config = dict(
    train_examples=97500,
    num_classes=6,
    optimizer='soap',
    beta2=0.999,
    shampoo_beta=0.95,
    eps=1e-08,
)
Rows from block 4, named by matrix and row number. Each number is 128 + 32 x the weight over the matrix's rms, rounded and kept within 0 to 255. All counts start at 0. Numbers have three digits each.
# convs0: expand pointwise conv (model.blocks.4.convs.0.weight, 512x128x1x1), inputs 86-127
convs0.162:182103183153110075119155112112152135107187097187133129121142176153132104144161134116100108133146117146090073107187166121112154
convs0.163:155130071149178124118156120155113207158146146115153168134180128099136101127076107201115157133085131150044165176113039150115068
convs0.164:133122158116129110228129160228101161173192133157168100135189203156111138099131150084143135212112134114117103175147163174113136
convs0.165:158132124071122111140100088084114121075116098156074145094191107179068096089128082208104103134183122132085138054184119175176118
convs0.166:184161130135177132174178173094128145128114106118114143113156097168116175084141063101093162147175154161119108144120177122151121
convs0.167:132116125166128161101110094110104127115126153093155138196170092183107103106131071152148105137156103145183136134159128092138077
convs0.168:159106113105148100163130143115152143128157100101086166123133140144090134118086162126175194065104100118054103165112067153078122
convs0.169:145114167112118126143133091087151192165211133100167117118112152150115173125125188139141149134090126123203118190079172117101119
convs0.170:125135172151141121130142170126137115092116130154102168083093143151115135094096184167045099094144109135165113178082128117117131
convs0.171:132115136123117160174126150143141191120117117121168044158079127160179159128146112175129103136122116101153080112141118109129127
convs0.172:138127110148142163140182185125102155124143171071108146146153092046148176205108058149159097212082119084107135094096104206140144
convs0.173:131111144102135124076080105127080105089154106121185108138167122145057106143102076120133163118092111134086115116112141196128118
convs0.174:102179129173100119147151128126153170134112198105080105057151119116093118118158095133137188112122138135100117108132150091090097
convs0.175:140120146139149119140135114084114159146155103106155134109151110148117170150150133115142164139123104115120090119130069095170103
convs0.176:152127127159162138144116071112115136102143151137152147200144150054101164152073153147124099145139119147120127154095185169129163
convs0.177:147030139091199112191136125127151112156179143136160128104143105104068074108110155115118128143112066204146160090158170126126136
convs0.178:082116162094097140120118141130148153186176031089081021107174151073171148122131124136143100106115111101197169113181138124146077
convs0.179:157115172062136120120069098113143168144166110181164062096164044145061137164163094130117185088149064153133109139115122174128163
convs0.180:095163046107212000148141031198133164066162039184117156091128162100114188181163101171078106079171074107117177184138025113105089
convs0.181:095191123091121127113125163136143106105152133128145137140115094131109112129127151145142110099137147130117106130129123124083089
convs0.182:201137212165103140126111139154098147125133144126157058184144137122128132151135170088146068066120131121143166119101095122113075
convs0.183:119181106173130136135094171155106117172117152108158106170184191145105099070111193123059107121125153111103117105099141101149204
convs0.184:118145116152131123082138155092144115154150131089143127134123106116157140094127115122119146110120127135157159059118125124121153
convs0.185:137099188106142188095137124130074105122092137110178094141139136172112179132129155126119072175086124075172103060157170137144112
convs0.186:116109133142114138095165085102097109135119152119055111110134104126150116077131154104071169124105144145120105150082097069172175
convs0.187:097169134129153101125137086125170057093138143140116152175155071151159122129186115151133051171173112157123162107144137126079112
convs0.188:179140173127070173118162069100135121171166105081081145103107089102101109165154092122145135111110130093151146125156111147078132
convs0.189:148098145116083148180112132186156087119112151091144167173146092200167156112126168174124144156167148135155040137141157135121215
convs0.190:205191124093093088079156088198223176141115136123123118177064149144173058107130068162110135182206133183036188155150095134101150
convs0.191:137119155093145149124142095154084093082094165121086209140111125103114133110096136100134119158163141135131132121088077089139137
convs0.192:141133161158145120125129123120085120106150117176162127138124116213151144126142159184124122102132113142130161094086116104129093
convs0.193:135091138164167160153139168143123180115138111187100165163094154142129153140129134097089119121120102117177115105144100124122146
convs0.194:109172104147123135142110180117114112060164152066095068091092070121145112158128162123049110101097090049147149098134130061122193
convs0.195:104141140121231115045108078186142095201184098193106089123102128081135074092170119173109139095070171169098103133136125144133076
convs0.196:152162115169078101168113127130148188091136120138077146103112144132100145131144122097143068058150137147152165117144121121121100
convs0.197:160130118183112187154103147132144156161130108125140137098168166151105153170106126075132111128136096156095135114124103109152146
convs0.198:148163176193139108088106187152136110114117105090144066164095126116118134127137193090172115093072124129109100130163160143115137
convs0.199:099099121089104138138076094144119120152085133138115127105107164141122151085135143069108153082145104114072173180125130025114096
convs0.200:027159120133115110121140146114111130096119151109098100164104148172131124104174139147104194145138091159103069104155143123142136
convs0.201:128149139174119134140159139097100096158198166150186122195118093143141101132127098071160159137128123119141130107126076126129104
convs0.202:113116137145055121108095113113100086088154124144128129160155139085147103168116134117137102101165144168132132131152154148076091
convs0.203:123195110089163150120065110099089118123116108109105184133115055092122140194151116169108119126151135145164116099129097104119053
convs0.204:141170094143130116121142111142206118056089122145150185077082082137083127140081110113131074158171159103129111146216098102109110
convs0.205:145157160147170154105155146081150112157132093155144162116136113128111147144127105148130137137162138128103159128117140136119142
convs0.206:148160141155139166102096148081127159152103126098099124132100133123121103123143081105123110124077121111124154121147131141162083
convs0.207:106077091127074140121116144125127145123183090107151120147181103120115091128136091091129222078169140126106172077132120116052117
convs0.208:182111114074133132105083094163121120175078119146161116154156110104069124091095130113065077137132101125148090083169074133151140
convs0.209:107181123131095124171123139106069148156111131137140140157110165134100098129133075115079112167087122088150144151109082079146155
convs0.210:122170087138135130103151094131147095111124118190183133156142138147180131130116084178068163106137153158112121153084101120057120
convs0.211:146158147090158122142143151145149136000096116144092125111115080086157126126128094101131116144129062159099088134184104115184129
convs0.212:066118093113131113113116174120139144074153204138147139137118164144132122142158134163107156100119139153159125130110114152134082
convs0.213:117139138137085203116078112127106089149172134124065079078115137160162142096148164131137072193097053092158126155125096129192161
convs0.214:111140121092073107143125125131156146124117083090133111119107117141135124108133097104097111128114130156161093166126182128080183
convs0.215:129092135061089118064146134196085101157074174096161110065083127184112149159176126161111080184158095105211113237060173072137155
convs0.216:072135118200069163158229139167074150214180208133081247094097142056108190104119163194156201168066175191158149091103114151150182
convs0.217:122143098152106141130145175144073161099186162167096125104134176014118121136118140133141165138088177147106102078080114149116139
convs0.218:108127150097132169106072164118092109092176137188126138148099145189087092117090085091146108130141139176147146144080150138089086
convs0.219:117108112074084088146091137127151179126078106137103125111172119124112157119124138125128101109128185122125077123165100123155148
convs0.220:209079208071125121123107082156151093106062139136080183143111110150119109062108128118093068143164139143146143119111176093096049
convs0.221:164109166117089134120120059098122186102170111141109079145072133145128158123096099145142115121129184111147155085120165133110111
convs0.222:135136124093118165128191146128132115173110063155158172137111054104147132134056103128150121096115159133140134100136184119113127
convs0.223:104196095122125153134104063107082088149087174133157122105141072156134105092082106113148121140081086119079136174158113149133114
convs0.224:165117070142112112122153060135116142183089128103137062206123152115125125128130126066103136086086067103127125119146084182110128
convs0.225:157069144131084126130103161136070113106148115073148106087133146072115184176215133167172125152157112102088192122145108097142094
convs0.226:053134123130134129094087124190089110098097121117155124207133134105130105146131173147126151120107116120125168131086136128130094
convs0.227:132137069084114129108121120130134175164134156152097141152097127185121138104129102102150161119158174137150135116130133105115101
convs0.228:212169127133123111244133228113138152141080109155142120172118117152181125177109131225157171136196093204062098196161083118084137
convs0.229:108100145095168154178077125169153172134126158108156070135144193137087130107147159153135082183131069224173150180212108115133136
convs0.230:115106102106107145131127190197151179101146113100183181097117135123160100138162115134090147151077094171158119140124163184161058
convs0.231:111170149133166131139080107140149121109117125127076132125133083132071096137123072126149126110129114128146077123168083082123145
convs0.232:090191132129175161138087148107123165151172128111127171133095119133130125074123174144100136095122104152161136107129177143116146
convs0.233:085155134148150083167119087160109124106161121116164136105143163171134145124068143154097112128125154110116126114102142122124084
convs0.234:108141150158185155174096117150119142112086112146112141120117106112135155128134115141135198118151124174158178148096136164177144
convs0.235:141133136166136154118154146122158108165122157139128154082153085144126102130154137144070074106111122143130154129127084102135079
convs0.236:102141116110141122130210101194168106119139145159174154102116167134121145122081043107084168132149200131126143127118091132155163
convs0.237:160124134117093160139142141100089123131071148158095125174126111078105108162093103135144150171168085106081165134168091162157170
convs0.238:116105101098108114103103151123161115110143145147093164123121107198138147116165123089072101129176169174140162061085115163157121
convs0.239:051160146125184122120130142176180132161122097101168125124107088168061073181138073154152112134170130137115139128129099140140097
convs0.240:206101127111103076116198068159088148116093128127104078152117095131128046053116154085141137139071128138141160151091065167124147
convs0.241:145151111126113131120089101144118097204121117103160159118128134123154088098144168118133135113080153151147159079129112101129126
convs0.242:101203145138131086116142105107088120114099150183128089108119090146112110158134218137173151157111125149133213168152198172115148
convs0.243:071045200178089149147134103169164091102166135105111144047168061163087057157119094100099121086141163096180047173127095187174136
convs0.244:128136153103195082150104128116132127120090094176168108112107082131104101123108050135121110147093190075071101124143143169160142
convs0.245:136123173138135117142101136128183080149124117120147128140136122122132145128188172152110107132059156114119143100157125139122137
convs0.246:119162129125110156078140183145124138079143159090102134148123127147126130127113163155091146091196132196160133091123126147160169
convs0.247:159096156146144101140125122121164184138108134074078180105075088169113138155145181164168115188120143046145099167141133148063086
convs0.248:106090092216120112142079130106172068102124118142180117159118118131107137109057133135106128164084119078105202113123122197122183
convs0.249:106088092200095149182130075180153152125163193104173087105123146138160119106133175158102119083159096118087099163115100139176169
convs0.250:114157160094144166115132108083131157071146132112116161103125093103117148131087163131125148146149108128182141135104145164150141
convs0.251:112134098168130050149098037132198098110101134170134171123162155143094108173122149130144127178150107125164138140129108122151125
convs0.252:102143157163147188108165230185094169153152121138120094135153118089158186125125187112124186110147110107142153135147153076062119
convs0.253:143174156072072137163106159129135114146049149091132155158094162139132111166122161076126151167108156125107090122122094167124168
convs0.254:098100148161145111128124106154151122148130120115133121128103134142134141123116122117123177120104112137127137159101129101109086
convs0.255:157164087090095125103146116124077198120129131160177092148108115163072124143110119091120110156092108131141074140071098149166124
convs0.256:191132126151145173056119135108147128174145135098134145180116132123126103148147152151154127129110137114131144091114073118136192
convs0.257:099125123147108101126089074162134134136096126201134144196130129099100119107152132169164135116109138139151158147123137108151140
convs0.258:154107158132123162107118051124096131132191073079082109136158160161126105112164147188118126112102111159129169094119092122155154
convs0.259:133145120069129116118118110056091076133129163128128137124146086128100100142109092185135113144091156107135147130163101181146162
convs0.260:119128120096087104114126107122152147107116100189135117159102128117150106140206149137069169109129093149092113092125152122159131
convs0.261:111128070107131150101139119110093120157090132101125152153167140154134097121129172170125154136104139109116126128139143166143078
convs0.262:121063140179141134131122044151115134126154125153100125155124148160141171118144130133122078060085139122132132173149095105117154
convs0.263:108159094097136143164138135076102153192150129094153116120104200155171140152142141149124117170142061117148137123154079099151093
convs0.264:156108122112114179131131012172136138097177150126185144124115105138183153101096140158093106129072136093131103126105160130105120
convs0.265:139085104089142130093144175068125132146136081193094084125108117182080148092127187162123122124099120123121111154150070173147111
convs0.266:131154061134135129120116150035070153121061136138124130099088141114116141110125118123079142106191145137123146138127087154191123
convs0.267:134139112118140125172158138125129132076119109110128158123104095133170175044128108085110169122149147126130117130164098085111090
convs0.268:117127098118115143116149179096138076092215160078187196107064090116152135116131082124096172171176145151145188040144164109140176
convs0.269:130150127103132154068090131121113097134147130154125151143111102151148105105142150100147135122079107137139136136080147117178170
convs0.270:105112143087132114159133083153111079180057074189130165152090154186099158096114183101111150086138107150149173141087095079137125
convs0.271:077111110128146094119094087129150115115163074072132123104151152110134132071150106159080149139107069119141084121141123140153129
convs0.272:099119134108117132184120072154119107090086130111169124082136110159145124121117132099164147106054143170159102132188086149158152
convs0.273:159101132132075134137106154128127179114116145102146028154148170154127143134143163145122157154108091203120095068125109128099103
convs0.274:165107137170133144079109170098115101107089160122142123119157106134108141125086134141131118091113147139083167137129154143107084
convs0.275:132157160204121145088140123158119086125170097118120120141167121104133103145164091141097100131123104144142097096176140153124120
convs0.276:087129124129132157163135166114120158107109128189143081161147126153120120156109109144137140131097069143084060138167131069103139
convs0.277:076093191167142090080161178081100083152166176058062099130178164079196175052098084129143076110127153109151077158134137079186203
convs0.278:165124141144145098176115141094163114109060099092139117135144148083103118180088095133169170112119046149130108119149105100133116
convs0.279:128114114108094100085115113151170140127129099139128111094082071131103125133151115127112129069043139134137148144121133131088164
convs0.280:146122184173124080119161093128147114097142171123142174129106136134110101175088125115163095095090101095091113198130145125120117
convs0.281:086066097127097092078142142177121213092147155117093140126119086133089086134099164120151076057107116155144132131173123138117091
convs0.282:214184117178161147163233123127104141153198154072200155165125154109201117101078054107119224131146123134114154167115124149173171
convs0.283:124056154095128149107115128084109113164129141097107137180119127162110145089090193130136199176174099099175077147114199160157151
convs0.284:097135132164120135101120125123100179157154080097234129128140133107156182088114070142136188131074146144115151107113121104241109
convs0.285:143128140133101106164145128170147152165127135084125132145091175078100162115125144112149098117120133125157126154090108152098090
convs0.286:102129125144101167092126130130124118067169127169124147073113112118099148092164046143213120147117123086132087114121104043079166
convs0.287:062137093227140136118150165205160102105182104082157159102161095109130134149132163121151147067172148152140112113123120097168169
convs0.288:177113081077093125179158101105163122158166179087116097062139121080150113178180138150147064121113154117143168164134141097087086
convs0.289:095139087195088070116146076113091090053102130136078106073136110114199152111091127086162108174134116143080135113132134133166213
convs0.290:171142164067119083195139126114111104103144135095103107074154187114071133054125107137091169159178120136141164127101087105131091
convs0.291:144086145149121159097081172126156199151103095108133118151119166146095109176111080097154108116149157171140092137100190151094145
convs0.292:148113104128069105120111160109146105072164187114157111156136181208113093140146130116111175122115110125111115106169181137165176
convs0.293:223136169109091114051082094198194079082103099109139099233080214153196068085113138176082126131101077094150092145085190194123120
convs0.294:180089106122070116145160147147216123125113154148145160105053166151168126116078125126092158098213104159133130099081157131132074
convs0.295:175103124102119133149119107124130085138154131147093178147094141112173172118133136132144138144126138166168106115107163111104113
convs0.296:145175154161145188147164169150149137095152145098131175068128165084146177142145188134127132093081138144146161106178165157178131
convs0.297:095105127162128168155122143094085151125143101166086119176108132096068170124095131141172107135128137106102128149145117116134100
convs0.298:162125087145140114126125142167138126111168112128116166099163121173153075112147123167096083149179097185114113135149131131152177
convs0.299:141160150145102120105132223153126150145142139113093150137104131131136134094136076124152133107100118127114180112090121110125144
convs0.300:113139079147110113081103170172174118136111134179155111108143145142177111122126123117107120090088152134121166093124130144140137
convs0.301:128169121123127100178105144131112167144191122105092091099128157092136122110073140144119118127079108202072119130096089096150156
convs0.302:121085107130130077143140146125102129116141099122108127115122121182127063133107094137106169091144119114069133101119162095151135
convs0.303:090164117125119155084109142158069136145114076124151142121127122134136109100158117136200119101133174102155127157111125143058128
convs0.304:093168156092116177153124074104113098113134147107128171148108142152084166079087159073140130141094174151103186089070174144131159
convs0.305:112155134093108179153131164123109079093143129087221128105089138155092140145074110143094151159039140118141087152083146118169141
convs0.306:111228121142142151106113164103132128120121186189126170128095128129148140155110109139085117163087144177136114134103180135115121
convs0.307:163125098112148155103100073117159120134123101115085154176102119114111074195167142092162176137149140117100152161129091089047119
convs0.308:139169163128107065092117116090096145121187118144111080164085055135087073100081155192165105147134118079109140123167198148131131
convs0.309:115071144065184129143094141118163113084074135131134123143075052102094116115105218133155128107087126218121167111165192141196118
convs0.310:185127104116133150176111156112076161127142102081088130072108102155093157154156133120106174127214097133060079163173107133091175
convs0.311:174109146140128084157122179096091107129134112091058182074195182136116161131099128104105137123106177092100085122106148138160137
convs0.312:112089155162078151181137140178122148123126161107103117101097093189113091105159143117129124134060124149107148128097139141127119
convs0.313:119092081137131152165144117111092170152213128137098184160124134114079092169131107157171147109090183167154110118085110169115128
convs0.314:172131082115153191091202136127131131127160132117137153100128121127087136161125104218052101097131170162191173136102090075114137
convs0.315:114109142142054100105131108131145111161109064172163131111045143117107110090130141127069137106137137103169131096154133117157123
convs0.316:170126134084110113127161111098114111189100128126121122139084177129146107098127157103096137117094134197113136124058129086094164
convs0.317:075170123122113129143107153103082147084092109091133189123162095088201090118166107134105207098127114100113092094154125108106108
convs0.318:151148180085172159131118076066180109184158103215061123144138105155091085123126109162134052152031086168177161123173069119172088
convs0.319:110137165132161106102122112114117104131089101191106124161090175145134127151168142083125110166077140090155112098101122106159146
convs0.320:103131152167153150118159137109092127127129102103148169078151102150108125131110115131111119120152079129188153075119142127154074
convs0.321:131147087155092207105140107155131143187085099116133111173150152210060144130095114144095197130139110091188139086147148135168128
convs0.322:092080130130167157074151146128109141103123128152115131086108069117147085108144164094157099135116078113172120136120172189118128
convs0.323:111126119129052179146125113107138142112125110117157123134180160184156191071104142111147138110162140129123143096126162127078095
convs0.324:129145163098108117086130137139090124066063203131082116097129122157120128120188138123088136115127117183091124115171148110079130
convs0.325:139044101130110095116137088144061121127128101109137107142125124180138087075167159159125136107150082144108143150141126129176130
convs0.326:183079167163105097136130121098127122153106112126134116064137158204099161146143132179156148126099082164068163152120156120082164
convs0.327:132127099133157163107042121137134184099155129138147081204155114164099067167135110230116113192096111163166079121105028179096149
convs0.328:123106178133138096169070127191138096118089118180091051203100170127154212120154160142090075195159128075149117142140123124178118
convs0.329:100111134130168120180111114108144119118116170102169102166166163131182123184136152121117124158136148136087151194172113127152082
convs0.330:090101102143130070091099107156123129082138123133124147119132123144129109160112137138136117162159147162108141122182134115126171
convs0.331:132158151154124119107138158134126091150108108091128095167099134170147146156152187147111134108118073112140099089129167118120147
convs0.332:132138120122126119147124105157118126072087102160088155171097142091142150131150117162121105152138139128146130129146127124132080
convs0.333:157170169154138086157149148072143136129181087183132113131085171126111127186136098146112081132130098140165147109116154142170106
convs0.334:088181107145153155122118141167156095137141083145175152072165102136171123161113139191167185078140126136176169155130150171087121
convs0.335:121183162202080132105195221135175181145099048139146116168129163101141127121132072110111161140058110161088119133055125148148096
convs0.336:102107184101184178153083070096109163139124158144171076159190101157107148130159159109162113147119135175187128123041134186173092
convs0.337:131117092017159138097096126079148179135120140129122168198200119156111196092130145107114160100090096125179112078138105100145079
convs0.338:087154148138146065102114142106144162100122146183183114120167172131105127179215146087102122124149122123185150164116149124130119
convs0.339:111166070157163092114140143104101136165128102144083138148117133100060155109170135102067121132077099167078134117189113166152151
convs0.340:091132097132121100131077108169122147126133125118195162125152145098103048186149116156156153114147115056151129127148086137112106
convs0.341:131119102139103094137081147131108150100141082112093100146135157151173060123095117111162123133124145105124147141073126121107082
convs0.342:175120188165117105113144127165170133138119134191122157160095110091075104105060078133134170169099091104153092168099156098127100
convs0.343:176114135088178088086157061115084107141095151150132131178142129143167119119172160131123059140120137153119130186159091108135168
convs0.344:090126217110099138175123068161113139136096052116148140041147150143161105125132144120190098102119151093151137116188123087160096
convs0.345:206127142107125171113105067167124138130155112153144156102172143111132169139152136122140105186161116140088097070146167107086165
convs0.346:119153149044098156149093071112133103122157087104145119107165155116131156149144141109112082174076153092105119193104211099105160
convs0.347:111155153072104080159069101096136143129078136144148129136118143192112155202172102098153082078122111093166113163100171064110096
convs0.348:203076168133154135208175105082123125183106117112188117149114109170125124105130111128161124149112121143128101130152172081100194
convs0.349:064255134215159082143109199047085171071147158135091202188104154146120088160196102083143083163108204165079146026115154165121157
convs0.350:165125141163125127193101137177128073093123166104183206077109168073115147150136117106150126139126153111097139133118131163128139
convs0.351:080157068211091155181172200147150088080178095091061182047111138190156117106206167083149184129093189173082154082133117128048166
convs0.352:134132092118142128145164082133148182158138107066111149067114127185085118149143103097134112173115130183110128109116143114159172
convs0.353:077163149086067141131189052139255060068108190137104103089160080207098111128071165113132112136145156137098098190140153094138089
convs0.354:155135135100091098172182161112143175144141107139139117121115090133131117108094076108139164147077120085142184125122127075105110
convs0.355:091148093125090156098173127135087117202098088081152083079114091129109155148079106126144169170152085070098104083101060106106178
convs0.356:130140162109112144104114131161116139131182120104071100169124152143121152144124113055133063112106108122126152102155111115154150
convs0.357:124114180136136072167103074104092188201162127158081156150091122143133221135118138159130151098102100147214172095146124113112107
convs0.358:141105136117131144190122146148043126133129139152133133106150127146116093156090150093139107147079119127085154155147098138153157
convs0.359:160183080125075142133160140097174154152141154139137130119149129042138083087138075081097201124125118133059126113139115147128181
convs0.360:132151126111151136100128075234136144131137074125103110130101103128098083175140091135089146099152084151125088105078142088149103
convs0.361:170141132131139123134069121092129133165145127108143089123193118091130157115117105138110135177126169165099153158092166150126145
convs0.362:100101151133145061148184150153156109097110169110107127142109160081116159074146079122127107174121148159075131124171132125151174
convs0.363:126121089120159078110131144090116095122058140193067135113134147169115102176166068149120092140124133107105087101106078108140101
convs0.364:126117152175098110142089166167138147141169071148151129110158175113121094156139097135134168158176190090157089132123106137151116
convs0.365:109111139170116125153090160144109086092085186113112051078069149199158192101144152075177164091199113129146168100200118136179143
convs0.366:113145203149178115178085156109140193084108112166162121094144112128146186166096129121103167170101143161106087115137117122139086
convs0.367:113160168124041111136170101122131115109075202152162122153201085195129082098097181125170132107129110170107122163140087124164098
convs0.368:106133156135108138120094172061183120133092135112140047138141125113193126156122151125132145151148081154086153146192164141117130
convs0.369:075088144113117099161054160138105125081166145174116123159153101080163151087088121107077092144129114119137168142193152162142118
convs0.370:089134103088102059161073109052069128117127176098136138122160105191100168118155166110120174126135163174083127142124166092116073
convs0.371:119140131134128151095095152150082134167128092120103110183112137099104117135158110101112080138124116131133130140124139114129124
convs0.372:098148158205107158139089123118207137144142145176176202166150119125154137102106135133097193148140106083162095178120149228092173
convs0.373:164182102113143078125083161177105125139085131158112068096106179104122093170104128138151120114075090125126203140176097111215129
convs0.374:104152116136120139132123126152077144130177114147171173089097129083108085148119113112089134158115152119066131116131176145056153
convs0.375:163115128158106138114180136122124178120109099096123101092106130149126180126124109104176097172100056146055176106142157146132093
convs0.376:184086110111119195128111117082060141083137152106049171188062213147096091058116158144145139073126091202178098110130140085127110
convs0.377:154080055139114124097119162074108205177083103200174143086076079097035107145184128121151119127153168118157130176066130110061090
convs0.378:056106164115115130089115080133164101135178136145189126154134122130136121122128139108177048151119121150126111144118169124134105
convs0.379:119128128130140086192069155111134163146150136152111079075150090099094138147109182134087151127124149158147096073147136138172118
convs0.380:101144178153088185142077103168072170155153146098103134102165134094137094149083103124201124111173109089174169173105093116130115
convs0.381:147084102127153162144150147129155150092118162130118127119120090100082067120092100106153128079114090171131145072176073128182079
convs0.382:089112108188155190158095133094134180129167148156140145077126119126099086110085069116105140123187119137092159127143144157086183
convs0.383:081110118190131096085139111172061160117120098141119093139160124132190121086113038174103086103139163097112146135121099086161056
convs0.384:115107125150086126171101154135232201137145152093104180182148082114098121127087059095216118129144122116163154134082066123100143
convs0.385:133139118172125123146149119189151140160118123129100120123138140125133152163138088106139107118139114144124167131102137180161163
convs0.386:106091121157072110138109179121142106110128122118101144101130106126105114126101137139159159141114120153122147096142154152128120
convs0.387:107111212121151097150137119184159187129118120109152065189186152157113126065123129125138096078132113135114166172172090084053136
convs0.388:218135078152098092153081141139129138172127068098126105138106112092142096090116122142109125106132122119122107169155145179123163
convs0.389:100113165113104109136155119130127189115136114125105120087133138110144082112074142082150152076110176093152069212185084150064140
convs0.390:133147099099050096122168142131099152120138095165083178118123137124100076232072092117209093112116125116194128139167067135112089
convs0.391:114139156030139120186103105144132160030123182144193149134150105114136156178070177064155051135145138194145120079139045163107166
convs0.392:086119109067159050114116138129076101085114066171093177120123096150160149121140122112099093135074133127113121104184145166095150
convs0.393:132134181115139137153153114102124190081120126176138153132139157120143128099109105134079046162077119147140111161100148141109152
convs0.394:111154068115183154128105139135114172168120127139106146184092127146157158102127098139085133154142108136179170212107115058147181
convs0.395:120129150109077108117175087157161111140170085158117148134153082128101093104108109115118083134123141123136084137157139141163115
convs0.396:140176101072182115129136073111171095138083070151128128143075191182137080140139141138105079175156104113162117145086109119101105
convs0.397:132109123129144165173146143110107143054148168080131114151154187147092125166172133117126054141103162135151095139196126110113133
convs0.398:122130188159125102076148073235106067133118101137232095180085110145148133079159112101160041148087179106161140108138120112167071
convs0.399:135161110176128113147163150117079128182173175127172157122219128084103101114165088103096214123140161167092111144073153190072156
convs0.400:066118133109117140143139224027135162151120128071182167109118067090119207125095110157142105159070083183117139122134128170088118
convs0.401:147134147111148189184058221079051145161143108122146154159158166138126125091149126166215146152151131094154168113204123062160104
convs0.402:076109187132169086089117099133127158061079117115094098169170135147152152133137025156070162113158090103170135186065134125105200
convs0.403:153119155125081121160188151089132184110113141101100064128113130160127112142101152125109130136112145120130146158118193125132102
convs0.404:183116138107084104170121191116149148065117135102126082104133076093162153149103169161112140132165132110150140145139163116133147
convs0.405:086179098175111143142104122155133118143117130124112049127106151093146100172104147136157103165130084120117124176133115113100182
convs0.406:160079102105124141041097111109049120157139112160099138134120139131102111154139069098118117122098110158122147118125171125136093
convs0.407:151072129139078125172133163152149151106106129108138137124138126133103110144146140103099065104131087087104081096117134074110109
convs0.408:164129129111112117135117115141147140146120109153091129115110124118164147157151118117132082114168145105117155143091101144153146
convs0.409:089110156185156143145124129159054187088076150122151152125162117141174101087123056157191133191155196111131086113046054135132154
convs0.410:138089134101110100195136144077085212130127123136139113171148154118107139137118150125151099134104126119107114091144114132044119
convs0.411:142135087112126131094133127152150110174147096130097142110131165141109131131107093104108127122140088132087111170076157084147159
convs0.412:123164097089123115105160154152189153105155106125097088124129123160093179151125139079131131106063093067179114150133139089137155
convs0.413:075123125118128137110103058140105188185126136129145188074121127159123102101133135157128128171133132131151167062114156152100137
convs0.414:136119115135121155072125140110099144212118088123123144184143111195112110056114166157174141079112115147132135123147072139172129
convs0.415:116103169085103122177117173090134119140050121143077120150146109098074191112125071103141179178152193073119148102061068119122140
convs0.416:204111091089157082038179036075130174171151126110154040125048091181109106190079139162113121145062095093155133170145125135047137
convs0.417:116170137171142113127157083122095116148125172129163074180191097111144199150118148137090113120136124117129120123073149171132081
convs0.418:138163089090070122120130166114119207133107162149175134091100160166163091110187107116115132137182114143115159164122043180100104
convs0.419:078146098133141121121138105198097044092131128076032164089074122049147202154178145110067166091089109180129095215113149100118096
convs0.420:158109156078113148144084109076091119147160095137176125110159164105114123149118121095101051131089137158116125157196145098150163
convs0.421:129115162120107117170128137195202088100129126135129177096118119115137167120100099188137126149084120145130094157143138101154107
convs0.422:130098122121110118110105099141134138140116207139135142139170121112182086081094117176173122161125101105138151197133102108109189
convs0.423:139178106156100141183110165090202118121096139132168076176093133165181120154140068143120112113135095103124158117166105118094069
convs0.424:099135174120126148154163147127116146173132149133138119204165137141123198138136187106190077166110055095110176105113127105183107
convs0.425:136108163140113143123130085102137168149169128142136119159119092136103177113148101110140106105107151177168176110145184145105095
convs0.426:158156136149134172097075114127197102062165150215146174088094116093151129097126137124053108118072163196143182131137146117176164
convs0.427:156130119124141113145137160118138118130124127153141108200091123128157097142113160126096169120108074099091130172182128088118172
convs0.428:089101094119120074121107108108092114069110124118137126153119134153130098160107158158154064186100135051112185086083161123106098
convs0.429:157132175163102136138099147128091084107161133098121089117163124138160128166105075113176155119157120130156104031140106142088191
convs0.430:137127105136123154106186110094145190142094154174145134098166115139110046104168090118139069128127140172160222108117161102134139
convs0.431:064110095171134107070105132127169099037176140081117099089093136121098162083113127069187142091132163161144105100119090074104118
convs0.432:116173082126119183156119140191147114161089111075211123117117090142102132135084029129124147119118115088176135133113109143109169
convs0.433:157213089137151093106134108117121138114109118108123091041112077078088089117157129145146165143101092081068109179147180142157119
convs0.434:121179104163179070103152077185123134126144133153157129162109103153060151146129074181148196092147123101165118101126100186129123
convs0.435:155062114090051110162115165134116098074146125064225179102162195071093078092173124147133195124089140142094141179124130177146124
convs0.436:116170125121148104167098144154101187081136169128145085180134119146148209135118155140155140112127116116106183140139164114161083
convs0.437:095108104147190070179074130113150112104155110161154168065142133126132079124075107188129103137099176122106140140149105113161173
convs0.438:123183112153105130108126121145160108152191149141153082190134110112098124157145181109112138105064132110136094130157121099094138